{
  "model": "self-supervised image encoder",
  "crop_scale_min": 0.2,
  "color_jitter": 0.4,
  "norm": "layernorm",
  "norm_position": "res_post",
  "inner_norm": false,
  "moe": "expert_choice",
  "learning_rate": 0.0024,
  "adamw_lr_other_params": 0.00073,
  "epochs": 8.9,
  "lr_schedule": "cosine",
  "adamw_weight_decay_other_params": 0.05
}
Rows from expert 4 of block 3, named by matrix and row number. Rows with one number belong to one neuron. Each number is 128 + 24 x the weight over its row's rms, rounded and kept within 0 to 255. All counts start at 0. Numbers have three digits each. After the name is the row's rms in percent of the matrix's.
# up: expert up (model.blocks.3.mlp.up, 8x384x384), inputs 288-383
# down: expert down (model.blocks.3.mlp.down, 8x384x384, transposed), outputs 288-383
up.288 054:114113118164141144151112109163137123140113105117098145127156123133118118142122116099157151161088131130107151151086120120107146123087096111131116103137169128138110142088123111130116149090129154130159105146117138137092125122150127151152177161109131111117122123082183062119153183144114112122
up.289 075:113094163130117138110148156118109186145159150076063066122179095096160146113100158157122135133148095138118108122118140168160137172144117103124129120038151146137102104120090136101164119169159108143113129114150102147119125110103109123155151112143134112112134125086125151169142125096117104125
up.290 123:123135155118114115145150096166106111131128078143146127148139129126150131134145087145161123106117145143082122105140142075158092176125143150135107112114102164139150121105132136116077103133171148147107115162128123157130107128181093147108093113104163114179166159070157087155095150151112129155
up.291 105:122138141099122137119140103166139122145118125133103099102134129131102133088133086089130111114128138114146109138174148113136089183123127094184135125133114119144132107144106144086116092139135142119109151144135107110120097134111102117135110125151136168136143078146148080121093089138127155116
up.292 115:146129133121118156133149099107148110101131198164116131158134181113150123143130114101142131125120158129091087177171106127123136113135127126163149142145148078098120111125120144098130190103149110131122198091131127111141106131110132123127133112119092120117116168108132130110120146116143144121
up.293 091:145110155068145089160113137141135129120108162102112127201157111177129120097154143139133140125109170133124120131083095125145132126194169137111091139149142163108118138110082122158094121101130120100085106114106130104097122159172086128103075136119121100121153117158081159150150154142135136162
up.294 091:110127123137132137155079119103104130094126135144115114129117175115147140101120117137125132159133103164121126112101121142149105070164098113151120133124140129100157164140104128118082144118099085122134110056122213104145122107149152149105152151118146139106161073105152135112132073111120125114
up.295 098:134150141145116153147152126137122071101156121119182110183148095137122156129153142172140168130113113169129089152101133063112132117079122135165118134079136155153148108162127138151114163126123140125149114158144152165097096131142090161164169073123120143118105143138098142109146147119110129165
up.296 099:143117125184094144136161081122143093112146089128090063144182129090121146127142122151147153137104139118113132126104125121155117145158110121115103152148099127118145164104147129135131129156145148168095141130144135101148106132123116137125116142125161153130117151114109125125121126090133138135
up.297 106:080093148115169086088190139099111088109143142170131090141105113158147061148131108125153115124135193126094108116099106094145115129122125159159150128154171179099131138137160110148152110128128128132134137094144140113133153116090081121164152123079149106148116164137104119119126127131126132079
up.298 101:128117072120133124120148175135091138146084144159109092152171146156117127156101124114137135122148149109112151130117108170120100099108125119109108167120102138147121132128159163122144167153157150113108141116146088102149060143130159146124138169119158131148163151147136135131123139150130117123
up.299 087:122110082154100122111102139114148145136083102137112136144107138106117132121118112104109140146142127116142126058040161138146133107103089123133158124139135094130163108142145102121123157170136124137119145164151087129131132102128153193116122122112113109139100109131142106115137161092130157084
up.300 099:141124166131200181136142080135120130113086143094103154128118133137105107098156090139145128145118143150112144167125108119116129137120121089101134121144118095129118175111093128136128143131159098111126108127110148075096135118135147112137153096151103164132125124138146101110151094142150077120
up.301 083:087145115119128167121127124122136169135126139133113084131140154114129170117105095110132147139112084121125149156162135158168137136113088130129121088128082142184090130138153153117164126109129128109108094192132182105141141094150108112151122160136131120154142143162084163119152134136116161142
up.302 094:117114130111165156128146128128110113128105093124109173150122105167107109132143133116155110153061158121137118130091134127141147156150162157087115094101141112115106180117160111113127157097168091131146112151133099161100130148142137111113142132152143129119131143071178114140181118131149127119
up.303 134:137107131057158116136162148130097119110118175108140139124136150130129130172111140169116105151173078137162127146152142112109118110105105105083118145098113146112115133115080122121104102132097152114123150085154146134143133093124103087138140155105109103126122153097108116160119119150149088064
up.304 108:105162151126111153166114093103135097117150189120160132150145143148148139137133139104106119168135125146130132165109065142124146159143122133162124134117163125126185081109096130141137159144166125152116136126166137102126119121125096133170189069128108136148163163132134152092105135152155107146
up.305 121:132140126120170117121118145143113134143106135128127123151118117138165088158130110132119125130141158079142131174095146130128154151150132136134152141141164127084135144139149112198110113120102124154141128104091128146132099141094131133099119140108153107113102106089140096129158160151094161174
up.306 089:127116157108123101122123112142108165108124135129125123121145127157122147120120121137138097124166110150112139162118120077136172165108143135136130139163151141143155121121118162158107134135143130124118101166142138171116134125082171142133131194118113119142103132155148124137149135133144129126
up.307 094:117129145095073141128187129140150132120147133069189127151079156150153162128110155131118137117108148119143136158140125141135106108143095165143105110099151130101132127089155125127111182166105112105114178076105158179173104128106147141183127113137120085098121149135116036069137152121095114149
up.308 092:130141133114169126140116139138125168103135154122175123105117135095112096109115088140136118143093126097136130179132102103160123109134107094166134137179146130148136182131131076106102161099109120121161129118136096126113091115135115136114136155136116103128121133144132163131151122136111143175
up.309 105:136164127137109149151135162121148125150144146144111134156129119106097098138128135121110121090130121111145157134140121101107149168183183144109157105128118123106135126144094097145157132128100093148168113106109171200112129165121108144141124142211121136112160136132129096176121132156143137139
up.310 098:154147098171141134138126151117153166174101161137122171131158141137122108116096128131139164146122137118189152125150109119117134177116102123100098122150148131133149149119113138133123132163109133136142107097167101080137113119117167082143169144086158116110141113155120150108155101105155114172
up.311 121:163138083134159152110126182098108108136132139122134108104099134129097132139146173114101103100092065136160117150114123138154118156115097110114132158090144109123157123107129112123095128102107135136133148125137149107143136111128190104165105131154103154177138136103113120138138109108127189159
up.312 115:124139179160151129153108075156135150107137098128120149124128139131163137094129119133167126107115133117104107143155140087134127172131133119149151098113155159111132108192164147139146117136148136159069083118124080135121097113128125134100127109159154102123127128157104091152144097118165124109
up.313 118:124146134137147123135165131148120112136172143088179159159085112114135104126149143161136091124141150113093136143099157100140115150118140100160099134132148147103101145135112126153103146068085109126116158099125152150194108105121092166163149127089082108110139090118121152170170129160082158098
up.314 115:110142117152132159160139139145076150080142102120144113193145135082146138125079118117103143124134150116135099127130101104115132134092128158112102131149128114129125093119134081114111116162117102113080106122129126155093145109084117134111169136152137107173174152121120121157153139122133177126
up.315 054:116141120130100101129136159146091169103111125151090140165117118120110120134127102151122156148139106109112100077125133116142128151136120144172094100099091128108165093150154131124136117188114115149133083139120123114126147142128136087149117086116119112126159152203135137069187101115083133106
up.316 111:139136098134134095132150127148147174133101182134129139150072137078162127135169135138133102121150079163158103095128135100178084117102146130136087092125122114111101108148114134176180141104089166140133098100119146102125139164120117102155111122154132170132125169160158111136107135190115143143
up.317 109:097111133095088152141155145124150142095136112074158126115130143098180095140166160144115169143096133132112143139123126135127102100124121125124123139130129136107139110127127158075148177140131101087118107161079111105131120156123125102161159122119121120147111138186119123156061152142173099136
up.318 095:096061125083157096119150118125124085125126161167098145147157145114142170127132102138138155091130166129100129064097125113103094124109156121142124108144091129141111091121135111130128124166146131120145136144153108097143134137113130123106146151085123122123155081123116119154134137143104121175
up.319 128:111160134100136150113136133122126119132121142124139074116103192177167163111108147132154146170186151159156124144136134138160068122106149151127141151116164133157099094111113093137149143134151093151128152120128175131106148125114159111164133102117136132084134142142129096113152166095145104150
up.320 076:107099152104106103158104119117130113135124150126103118131131116118096146107092144147120121126141146090129156129116146088121145191114149116198145169140143112151115133149141126152106114189097098130108089143125121102131120163132103153136139170110177169152139132116123151155130127171099122103
up.321 095:138103112145102131108103120195124124155108133138149103132122166126167123120090104116142153133117093123137107128110103144155085127099132134133158099127110169120132132100134112156094144124116111109162145142183134171137118149135096138051127124175116086099158147129147149152151091136104156124
up.322 127:170126130129166114149160181138160121157124078131161120148170139151119163113108121121104132103136134122108105140164125147119122113117122124156114139119108109161093089135161165146118154119110102135108108074139094121089120156134131130151090172095161105110126134078083097115113159110092135149
up.323 106:141162062126134139116115143082173109127154123150120118110129128169136141149154083151141151123180156107131176144135091112109114107162158139112144166101117091078134108158142107142131148094139172089153096120096111149101110139139112108136098149116189149150132138140099133099152112155084131126
up.324 108:123144155110151145133114145092105139116190113105127150132107129123130168107105102109155127165127168125157143116157111112133156161126094112058113161125109144146121110131104135114151110106169149114124115138076137108131131126102081176107109157126135101141167143180192124145119099117120086148
up.325 100:103130099104142135166096175134109141130137093101156137125144159091125133144143151133153149090106126133079143074084143108121169096149118174117131136153149127126133165136115139111167191127115102143097115084143152126141137115087137163116143142112087139100075108148098090112134132136132139124
up.326 096:123126165123128142170139138138116122129132113085138098125120158096122118111139128112146094098129159105148085098137149115123122097110102073175153117109122097093117121088118150160165105130149135103100128149115117140143128091098135171112098122108077092131120139123068087118115095131101148156
up.327 079:086172168111153116114165147094098107108173132113132107094145126096112165156139106145119140156137118164106156134119135165162144125147147123101122167135097167107148093132084105124143123161098125146097111157150167116142131107116185170111094133111077160160178124193121102101128163125093087113
up.328 073:120141140064142141117092168145092092116167123096126108135095085134156108136100102134133098081084145107133157185094104141105113131084158136142097132143174140144126154116136117150137129096129100113170115148107074120114188113127144114142130137180119117118122113088155125126123128119167158119
up.329 094:140115156117122139134159121131083153112175152149132135137153150129114128173113154098130100120151169123178121145143111126134108152144105128149090066113108130133162124095129112097096115128163146116115144123162127111120147167152173130126131148110186144145146154147115142118156119127123134080
up.330 113:095122141142142115120066112094093089119129177116122114166147137111124105122095148114123111106152104160142145129079127128123093155159165117146158101162159137161071139101139159125120104110115133165121183118108099102155081132132098158137137171177121079118130116109097097157179134097136128105
up.331 085:143139135099060157138157156115097112127133118133106125122153087127136144127112147169104166114133114098109098142093139142088122116146160129107098106104148126158123126160139120110130123117114157106162124103082119115132194142103134106120158149107145126123119151122137133147135157120122154125
up.332 114:133105059172113131145116173125124079131154122103161148117154113097122176117101134114141122151112116133117119192118114153135151097088158151148099121109123133128097093125099105083168118134086163107076109080150125139112154141098124117143133119108122149136124142152123137105089173103146059164
up.333 039:134124139142121107147108153157137110136103100125115115090121123159080151092135160145111145139153112108108081132085167117123149155080145150125093166135076137085141054113153128121116122142118108141111132138133134164139125086121109140144159129112144142114123121055156139095122130147105091119
up.334 112:095108148141084142153118069126098054087122153140107130152181096114132115088095143078114102125081123135084136104152151137095161146116115121163122147121147085116162130110161129154135133160115110093115144120135166148173106103124123092133128096092127123161165108145113174148127129126122144137
up.335 122:160189074103126163112104116109091133125127140160112142125133118081159113131127114159128155134120111102151080108126152127153118128138145136082148098146128107094115121154113082125142139124109109120156137123157150162112144156155138138133128138141093134141150137163125154127132130174140141160
up.336 107:145097172115153128114118103109096150159079134115125130141118152073104115125147158168111116128141085146135107129117172144128113136148124126133141160144111112167161067119119158123093188142170130147148128118098165114154094159104109104119159106120120128108139178170132154124130115121122076107
up.337 096:192161116115126121121145111110155117138121161148148081156140181109152167147111111113149166162137140121135153143130152175104100139113137109108110126124125145113119153092136108153106097097103139111130103172153146094127139100154143114156135121143127115098149142145118124138074135113164138133
up.338 076:161134138109124103133171098127148144143116132167117098097148167163121154167133094102105156125102164157133137164115149114127147140129136130138118101119164111138127133145150110162108111168080136111132142115157176092137134174142134144157128104084084137148106118128156135104123123133170133167
up.339 118:110110163145095110136137117159143094137149116174123161106134153175134102108088124132123096115113155101155106156146134107113152118119106116162085114091148124132175119101129146113125111178215144137037132147143137182129118118109106122176138110133132089131125160201119155117123153122101145163
up.340 105:082096147101133094149185126104142137126103123123109155159131147109128174085128119108094117128137105126139163096144143174154123095146118130192117118119150135139151106114155110150079121125118115108125125168132121127135128122133170150126105140106108092178128102161073095111149111161078123169
up.341 111:138135142138124112161135111116152133157107139137127151156148137102123121108146123121111095111093118135137132143153128100110137121148123120164114147155111114152143100127146157120127127127086142144087159104114098110146094099142116125133161120135130115128193177135107160146100082169154114157
up.342 085:075136176171128133120078119154100110129100110116101128084142127178130133091158107154127097136127159114161150141133127123151113183129127095125146117143145166128140091157136073099127126146147091160161100158092150110179086140099117134127157130102161103103153138155121101122106085093104135108
up.343 110:152103124140122119119113158109113149115134088162137160165105145134126130106142123121136179144155108126127107129081127085105135122143167118118127153183148122134119083139136138130119120109066104128119145095137131121152160084109116124124143198152160128105096110152092092184130102126124088144
up.344 119:137098177087129143107142141100130151147122146156123087149131109123135163106147154133098075124174140165110116103131155103078110104144102137102144130103147106118158104157111129129075133137113140148148134136138154134145107149120149176118098151138117135074109116144159122157129109178124146128
up.345 078:115169092119113125124147091149113102107142130131128131111168139178135133117085146099112160125098135101162112114123145147160082117102156150109161132147136127110096137095140096126141113145131160147142164159145122132114084129153093138121139124122129152094151046132110157117159085119119161128
up.346 121:141118141145087132132121167121101168132138138121150117148141116099198152154113133101115126153138144104147146119101128106085133131133104081146161138112102117188164109150155140127156120148138106140075159128097127153116069154116115128107190148169139065149090101127137130130145159139151133095
up.347 103:128141172171122146148075125130118118145109106102136116106121151095106118082133162146161106156140151147118167151122149112165115124132117108131144137122117121111139094124118097127137146134164153145085112136098125113146115143093138091134180132129120088092123117116116124123116111113162053103
up.348 106:118105101145132167121116099083123120124133139109151122106134163107150116102152146125139117139135129154125168121108098131132105144109110129153169116095102130176125107143071144135112144160107091147201155142157141125169152160153129164164132167131128153160124117150129132120191090138149134126
up.349 105:130114136115143157154155159127168133087158106110113121154128132163155127077135103074123132161099124133132136112147120124134151173137140139101094110116141140116115128111095175135099155140135117093104179137094196120119131087129121170143131103104151141113133123135148139118138103119147083130
up.350 087:150087133097144108112137149125128148119167142136093092125134105086109109156108116129114135092148116127150124142115133115145152173132160156125115162119155138130139159095133113098143113144149144120156100131104146093120132138164118123131128167131124132134090122164139119168122152168168157107
up.351 084:157091117112095154144153137163125102110144115130087106124141117129106140096107155120115168132115139126114132118113123182159127131125120159167095118113166161103140172153118128125101082168148111148133117153133157130124139131162163073109184149127143136185111080144143157111099157107122123094
up.352 067:147104132121106173146098125093164093148139123168137104160108133136116134157090129138104188111115125105108113102132127155126125121148175148102119130129082103136160135133108113099113150128144089148121089090127107128128133142162118091152144124168119171118128119115147088157167115158141147110
up.353 090:130148119123122120109096133140128107145163112122122174134121130149106159114089103182124100130124124074140129113130087124103110091119145108175098123144148152126095140149122157140129119102109160121120134163124112105137113074069134137186163090112096110119106132141126164134141139137123146132
up.354 103:140126134163102135131144138107149098093059152117147086086097108111114170101092120129114131139097136124153135133120139152164162166106147115145139089141128154134145130155130093104115076121118087161122148158118150143112151113144148141128111170129125184114064071155124142141102092149139144165
up.355 097:100153126143134150146112151125128061076134135144098122114140124103170096097048096086123087146135133125130136116167095103116143164138130108136145168113149124091153146174140122120147097114120113104136108124157157155164116082105127157163126114132124112112136080157171161125140110120154154135
down.288 053:069134143166156091114158113118165105117123122148164144149146107130144121131082158126135152122184086166080145123148112133094114159114149161109141154092109141138114124180133119148132119146165114095157134121131107100105123174096125120138100167145082165118145116090105142107117125139146107128
down.289 073:134139113115156170139175129133126096100110126117184112132109144149108148153113147139212120105117178110117094088111125119142181110113098134135123196136127117115095144141146142123131154124091106093139108124142117168118106106157134147130128122160131119134115130114097118079112158167142126121
down.290 121:155102114158130132137169112123156089159183113119122138151127139135097140130103135151159102148140140111126098119137145149073100140125135183110087151111124133092143126167101109136141094134121119114121100129129136090117115142141168142124142134119120107106137123129117122086087146143105073064
down.291 097:128112108143102091129205157135142131108132151132097127145140133151178124095131145135148103123110115155126098155090163124114188128110053130101110103129143143129096167140111146114089147147122138145159123112146184109165116145129126103135104111121115094169102148111101108179140104133116109139
down.292 121:119101120136173140125109150141114107143132113118149130084195149137121097141127117130099083088132130130149121109110120115147104167168099146116137160133094159113114136159126118122122127146132179145079125154106100125187117144085111140132121115112165127131139137149111158127149156095150110074
down.293 093:161124129143099117123087142130151136095167119145107129137138113084126127086133103155095166130104121131126128119115140074156117146138132131162131142095164146150136123115134141107130153147091144124156105127117138147115142167106135099171153124134171144153127121147105117142105105102129080082
down.294 086:126061142117154165160129108156114157142146135118127110123176139134121136130160109110147156136139129128119130123086136107148105157135115118130148111146150132131121093129133086107134135150107180156155122140087132161118155212125087094155127127141106098108105127109121103140154133140153156176
down.295 099:104109118119152136127129123121154135176140097167118120092131136101148092100157134128126151143129190085133130074112162167136157155123127152133140111169135122128143128117128082125115136132125146171123125132090134148148078126123170103148072157165123113116141135146123154173102171120118114164
down.296 101:122115096095162119107105125173120091129139133149103095131131097127145122163141117164135105116156111146139140106183151111152139134120107089116125167107129126101146097164120118093096123140140123103146153104110146125127103159130155156081129140128142144115143096130100132163119122138127142144
down.297 112:180152108135124128107122145168104144179172108170128121114133133125084122086137162113128132178135096134118126111149155184147089179116124123097162141094113111204097097158091098118132119143134166164131122150149122133167126125159114105133150107142102162103163093103126140122136130150135140113
down.298 109:118117100113155097123116088093149144148152147142112123129128160122070118132110130108156156112152134135137176112142130127141143112114156121127162115124118085137140137145123130125097129126114140165136139153108178107162128170141112114138098171133169096114141094073098086100132111127124087141
down.299 075:122161125114135122099101120157124114114120125099102120149146155129113095120113133150135152110084100116155134122107123099119132128115160142112105187185126133128112126144124145129142138125133115136155073128112172142096133143149104153135161110138101119129131106156109116145105094136150105124
down.300 103:130110085139060143108140115075160133097086116139164111108139158107124114152099140124107121138098148099132115104122123143159126123104133092138109124130163117169102134148120114118172131149106131135125118123094097135146156152144114135138114151119134133123132098110123148118120129161099145129
down.301 085:141183122154106118114117188139133150143133139150145139138152127166132075106134104100203126074164124131102135109080153119121145126106106092153131107152143090154131118137129064100146094137088144157109107142171055132107125168161115104117130118140105138176143149135159132130132114135115151115
down.302 105:130120147108102149164090136146156138160089115168177098142115156101148101102147164161070152147121095147161140168157135095084141158122127123145116129129135134156140087117114151125138103120088132123094144095091100119139144151145076133145150149135155122120134117114120112129103105167109130134
down.303 138:127145146120090130138152144113146148147137059090136101129103151128149144150105122176159124113149151122149131107120140134150148123101118143146111111144145109124115161079145143135104126106125157128089107137153123152088117133164127101118155150146153114103130133137164166118108141103122086122
down.304 107:081110146123114104158104160151158115157153126121116104120191112120165128142190099139157114144146154156127131117151173137169137137081104151151133125119150113124102138125133120142141117125107173108100127154152128107111112119167152103136138147113112137151133135131143168129123166093120137094
down.305 119:112085115137119134124092127138142099123163141138172142118099141097142118138054115114096148169163172138098122106149115125161114115111107145123175157132116139143105123106156102113158116113129135103168097108141148128114091127119157120133143127104093090130131130137150129121127124104148154097
down.306 093:145136123174127107086144101087119167099114145090114121175129128126133070141169134134141131165135094088132140111126184145162148084148124103108109141105119142113130133139151156119162162139086122119088141109126127085103112120154082121109132139110125129089126146101119158131157121103130094155
down.307 097:125104126116119169144145139092134139133132098175086157123121119138109092148155120123109140135138133129156117141128151129138089119118124176147086134117106104074101134167112160108114131084138157171118101112098127131119142120128130135102132130138117144085178096116119169149137058108120143104
down.308 087:076125173105151137140121146110061142153130128158100170154108114107084166108130157115148139136124125080124157128131147139129131148141145137081154129120099163107145161126148153117154115098135112096120134132141133157126113177128114096136140158114133115089088155135130073086113116119112136130
down.309 108:086117126158137108110122195136125147124116139097159129104120181122151130150136181152146161100141196155108098117145174157065111138103124104116119127124121081076124116091147126090151104131126101115128125099150171152096145087151148106130155119128161114119149119118116085118110090149134123131
down.310 096:141166130099136153102182153123116095168105082115164131107103082134081130167198114138166146118135142097116125122115077084121141107088132131115148138089124102131118140155091139101149152131139160184105119154106158148108154087126104111115100130142149134144133171098147151125096130109097126105
down.311 109:138155136113132148116114160053116160103081125100141127148096115155109133117181152104159124133164148077114110149148146109123124132116108073147111105143116118116140131126136170113088173127086111140135095144150135143136097132147162193131111188112137132126132156110144117084128116141105128137
down.312 117:144108095140122128115137130120140076125151146098150117093136152125064131143147119125127087133109162167107138132172158168141121128111110162101117102091119096145139156112101132125113103101104100047158135140105135117154141164125144143093161086136101103138139130117178107118135131118124105136
down.313 119:121127129121135118145097112167085191117136100169116127124080167153112154113101162120146153132119122125175124092110126155107091164102085106132136105131130073157144131159127140125160120144165154123128120114147152126109131120157166101124168104150134167122130147138129145089129128077164073151
down.314 108:115151152127122096139133136151110093120139112119089119136139135173109108155127151103142104109152066148119116120107101068173163130130136156152156109117103128113091132175104137140147111156128179149141110150111142120206138131171097140136097107139121078102128114102118115148099141124143132139
down.315 061:135086149145146138102150158121111086145133071137129078126131114083150119101144146150132131115149096162129141068119134106116083120154099197148159119098122153166122108095090132141129120146122140123102165117172128179125123128158103144125174155134064128115146121080166142180126104146135123133
down.316 103:126118138107124164095113097134104133104104099139125111107150128145102096131140156164109141149146153079119158171143139147135106130127147128132107171086162101106107090126081165146115133151128114136117089129152159145162152105142109147117148172127125107107132166109092140125135115112126127115
down.317 103:130136158153146137112131130138144124157136136165126100195130124130104168136164078162132120127158130103157134139124141153156137118127141129186097116187108109119136127076117075143095096114100097128106081140173145154156130160153115112161108149124142154113134140151099132153128122110108116150
down.318 091:095136165170136133142097098136161140139152139090173126151086103083128095120119166103129140139123122121115131141098115106145126150128075121134178118121193116124144130143114137113129099133155119108148147147109132139132132139155125140161129134154081101149111156118155133108109129137153130138
down.319 123:101109101160130202133159142148158167127155098101141166084121169123120098141178117138134109158146150116138132103098137126118179128094161164134136124161119129099109112140131090106138135122140132146102137144132114142116139131157119115083138099151139142126145126145088144134093093159141111100
down.320 076:181133101109155113049073122105134119110142154162139100137118092128098124108138125164135119103141107120114119158139135131160146147114096101146111135160129149122129133136123140115121178130125102157094149154147151131143126136153145144110082110167095130141105147113073134096133134152136135121
down.321 101:125122087084122115107134097125124131096097158115092137074125120092128122145135118124111168128116157123172128130115125110139172131149121088116176151117128085150116116141131114057119090157122159126101177090136135085125164159120120112142141105116136119111117165146134119149119132131105102171
down.322 130:124141120100130179138107137105109162122130156148134101104094150145090140161148140144135153118101138102131129135144133144134118104104128126137146143121117129084126183088135117145141096142107165118151122157158140099129160132121109117111136113107115150127136139150145139105117113159115180139
down.323 113:106095157085109095148126132155102095146145115167091130106183127150171142145116134158110118140142127106144115139096164119163103163175103167138174150141148119080084169132125064108158121133110133148121100112116141170182122150107122200137122144102141126135098125116092133111119113113109109098
down.324 113:142141167145137128145180136086115148159134134119144088143143142163092131135121070146122089170105098123126134179168098125082123099118142143126146150133148143117127152157132104112120108134104158172100122159130118143132075144167115136125108134071152124122110130117125148142089111151124111166
down.325 100:122128110151149135139147113113105094135139132106188115138184155113136104154126132125105120123118149094124102136146128117125145092166129154150120122163127122170107148110138139127114113122128134133158098188122128146096142110126155132149101132129094151108125131090142126129140114110123113163
down.326 100:135092113153097174100191101113146120122141155139137123071142146086111156133074150125089142129132173127086157153111149146167129138116098099136092143131132118123155110107162133087128129101130144150125118123139177111134158123172129122134074142130149160116105154114183148147112123072146099117
down.327 082:155132116143112150153113138174110144103116146094152099182096126168067145113154142098135131112120112101170130105185141129108136165114108130177120114103121123130122130119156134122141150144164125123121133116102141109130121116107139146156127098097171134097102121147116105119084158141119130083
down.328 072:166115144121122110095137145143091128125128084174112112117096153128145117120143152158163125118147070108131156097117124136159113151136096128151190151130111130137149112123121125102130119121112114099113161098117183168185153132116118148131170115114093112136084124145124127139156144176143095107
down.329 099:138112122161178079130070155070131158103135175130123114159132130085106134142170123151104165120135119114162141112151120144099143177171150123132133168120133104117129118136114138147112157116173103140125087103111146119152084151163131136106137143145116095131145127104117134161105136109129116159
down.330 106:100128133091106114128140153175140117143132151119164157103127140104173126129071126130128109155175135132095097110125170128146169121115101109131111133133131104147154136109100121119145106139145137122133118176127128138149140143107142156151113123113092120116118118142114133131118124187100134120
down.331 086:094144146149114162089097128123127120122187108147155129117134106142146123118074101101130104091165123129161120135137157097112155141113123119127157108135127186145136142128165123089120142107100095122144117102120156136118126126127121145097095134131116140176125135140134121148114120127114054095
down.332 106:091092152087118169088130120115130076117167098133108126132095158126102097154132110078115104123127143178152174144143108122113172109145156169139144166133108064112150154122151091147144101121169149136170168115101145111160057153131148128114137142144113093117122114123155129169136088170170154146
down.333 043:149146130131106145128154110136168139106155150146128108125118114086151136145093098139147080109149147120174084175124118132146117113127138103154132128135162113068120106098109101109129093108124118139118096100158118105111137163118097113078110101137140146136172124124156107163123120174141156122
down.334 113:120139094102123127104147179167147094159147080122098145116089123114067125139132100126115164147182129156137120152103081134149105120145122168154119121089135094171118109149095103119115169135134097102113071089155101116132124110169127155097101124136097141136147125090149146111157086124142125128
down.335 118:108117148122123092119136169114135159134151135099105134130097153102086146150143108127127129098162139105134172105109138159096110138130086133103132139128132129119127147136115132132163137149124125112175108088128137147127123171149139143127122132108167138088092138123125105154169095101103131177
down.336 110:119154113097106100127182151171172082153157129159124103105192153164133129168097146102132161106138159122160141086101117154146144094115091134155101114126154129126128134153126097121124161054114129146124146129145148111090109101150126122107071129101103160136107159145123129106147136100125155122
down.337 098:144104140154128112123118125164120106129153156087135134118107118135105106121130111091096087122147143121133127080138151121137168130138166148103144137093111121159146125186134159122135159144167127129139088126127108135156123149130172182122127102144065168108118128095154113107128122140148114105
down.338 078:140096171115158146152118127122159151143106109101164159131072137119102122121159146091132102117141141150078118135176137123151147104163163118107138148150063112115155131140130128090146125147138119081145135143093111153113153103186108140124109109138154121136145154142175119160153194133125143114
down.339 123:143132158128201075100123168128102114103144122109134122131132106108133123154147182144106120142133157125107173111159113101164104155141111093165133107143129188143136104104169099135165137118109128068147133123124161122101143171137105141114127140159131130146137128073112099124113117140119136116
down.340 111:170142150148128108143145101095141124093129152071120146134104129132046100121135125147104156130116127099084104156094106122153118105124085135134165108147126127130102139097115123171140113121120114117137127149118102140106107119099112146153176083137121092105194158147136151131097108111167085113
down.341 109:116089112104121148114146132171117103139125119105129179110126084130088103177150127129118114105158142188129126112089121077143119118126124149113114138107145113131146113099174129151120085099148083113120093172152138144127137162071161110120150141135118139108107074095100151153140087125092182103
down.342 087:134090133107118108151174131132139130109157110143144159156143140146126129138151110107135171086117129144106135121144158124138120073143126120067101145096149117115113130138092130123117135106128162158111145105127152138100151128153100135111106127138104107132140098090104130152112129118155129167
down.343 102:124132103139135157162137132101091137137157119121116177164145135087143098133133133120122123075139110146139163151107206174170123087124134138115108134142076119110116144094086105129169141109097128106130112113098140138122110148097125157118141175151120116094146119123109150137153142165169141121
down.344 121:155130130135119134141109150134164090106149129108151118122154136148110132135113143121136128143107150125123142166155119185156121128115142115148117150124114163096130116072109124105143151115181134114130127115180114123182106131114113135130170130139108127138091150099105146130098122106143114146
down.345 082:167122100150146150123141168156147162120132111134131176120093140122126144127122106125140133137085123133113108116126125104094188110145132119118110115120126110090172109140096120069117125149103170169093096110151146134110167143116140169103084099116145140140102120157164117168122131076135138184
down.346 121:126108123116125121105119129130136137140149160096151107140171119129137129135159136177139117086155091089090110104125137220142169175111139126133148100097131119140145138095097096117138093101122130127105129125161133114149152120114141116126141143125126071111098123144104142098134120119116109111
down.347 104:105097044140145141144171168137128093162142143123116133129129150177121077164098118147163130104145134131128122140133093084168116120089130109089080120117092125171097139091114113137111113139153157112135116128138130143106111107151169109100115142146120150152141109148120128107154110123144127151
down.348 101:148106127135156100163133148112153136158123110088129135113148152145100115096156093105124137121118137123116125135130144111152151134093162138115146162135133145103085097100147084111135137156112132141157139097122135125136130088126142154122146135109084110106125165126167159148152117118139140133
down.349 108:165082151142077105132103137152124072135126107132177141116116119108110089133163130165128116073125135126096133155089138113165128162124104091139109110079141149123136130093137106120134145102136157105143115136125138120099151167149141102108132124106186103148158177135124130083096170158106138123
down.350 081:164136128107151176164150109104100102117119111117131155157162129122122130148104142122097088158169156128135103107134144080130098090093075168110109119153080143097091133127137124176113132131129087108137101123146149143082118113149126111117143119085114089131148088111125179156146107106131126073
down.351 085:113123134156157094127168156137079136104131119133146106103124099116193128138119123100141086118150116107084157147122129154150130148112124132147131142172139088157160138147172142139108175125098136146103127113138090148115126162115088162106163121123105110137131120106110093157131139154155123157
down.352 069:167123134162133103097122135150127091125087130174129086119134161127087128143165084064147131145127133135127140184144120151152111121147165130195120122147164114096144066092115147146139139124097127135141145151150087157083116107132149139085110115124082151088121108137099140112101097124155133102
down.353 101:119130150122147155099141142096100130095118133168133131102079079129137129116144146129172124128152115150119146162126165132173142091162110098131160136161177174079143135099101122103128114118119153147103139129134121168123150163089165180117133141115062112135117163130141071128091121156112116131
down.354 103:180083104081131140140106148093134109108119138132144171134117133124150129090140158122140110173154124147132099134104090068062155094151163149114163152085150141123152147134112113093120153155110152087168104097125123181123081162131151151110117108155102154123110154109168147113099156125141112140
down.355 095:124146153143131124129080129149098087113155145105126149154134151175170145125144127100129107113102116131170079126122144147090139153138103110067151112089121067151147094164116121147139108082133094133158129123089094106126148147126121170124107119136120132117152123123167085158160104113149151114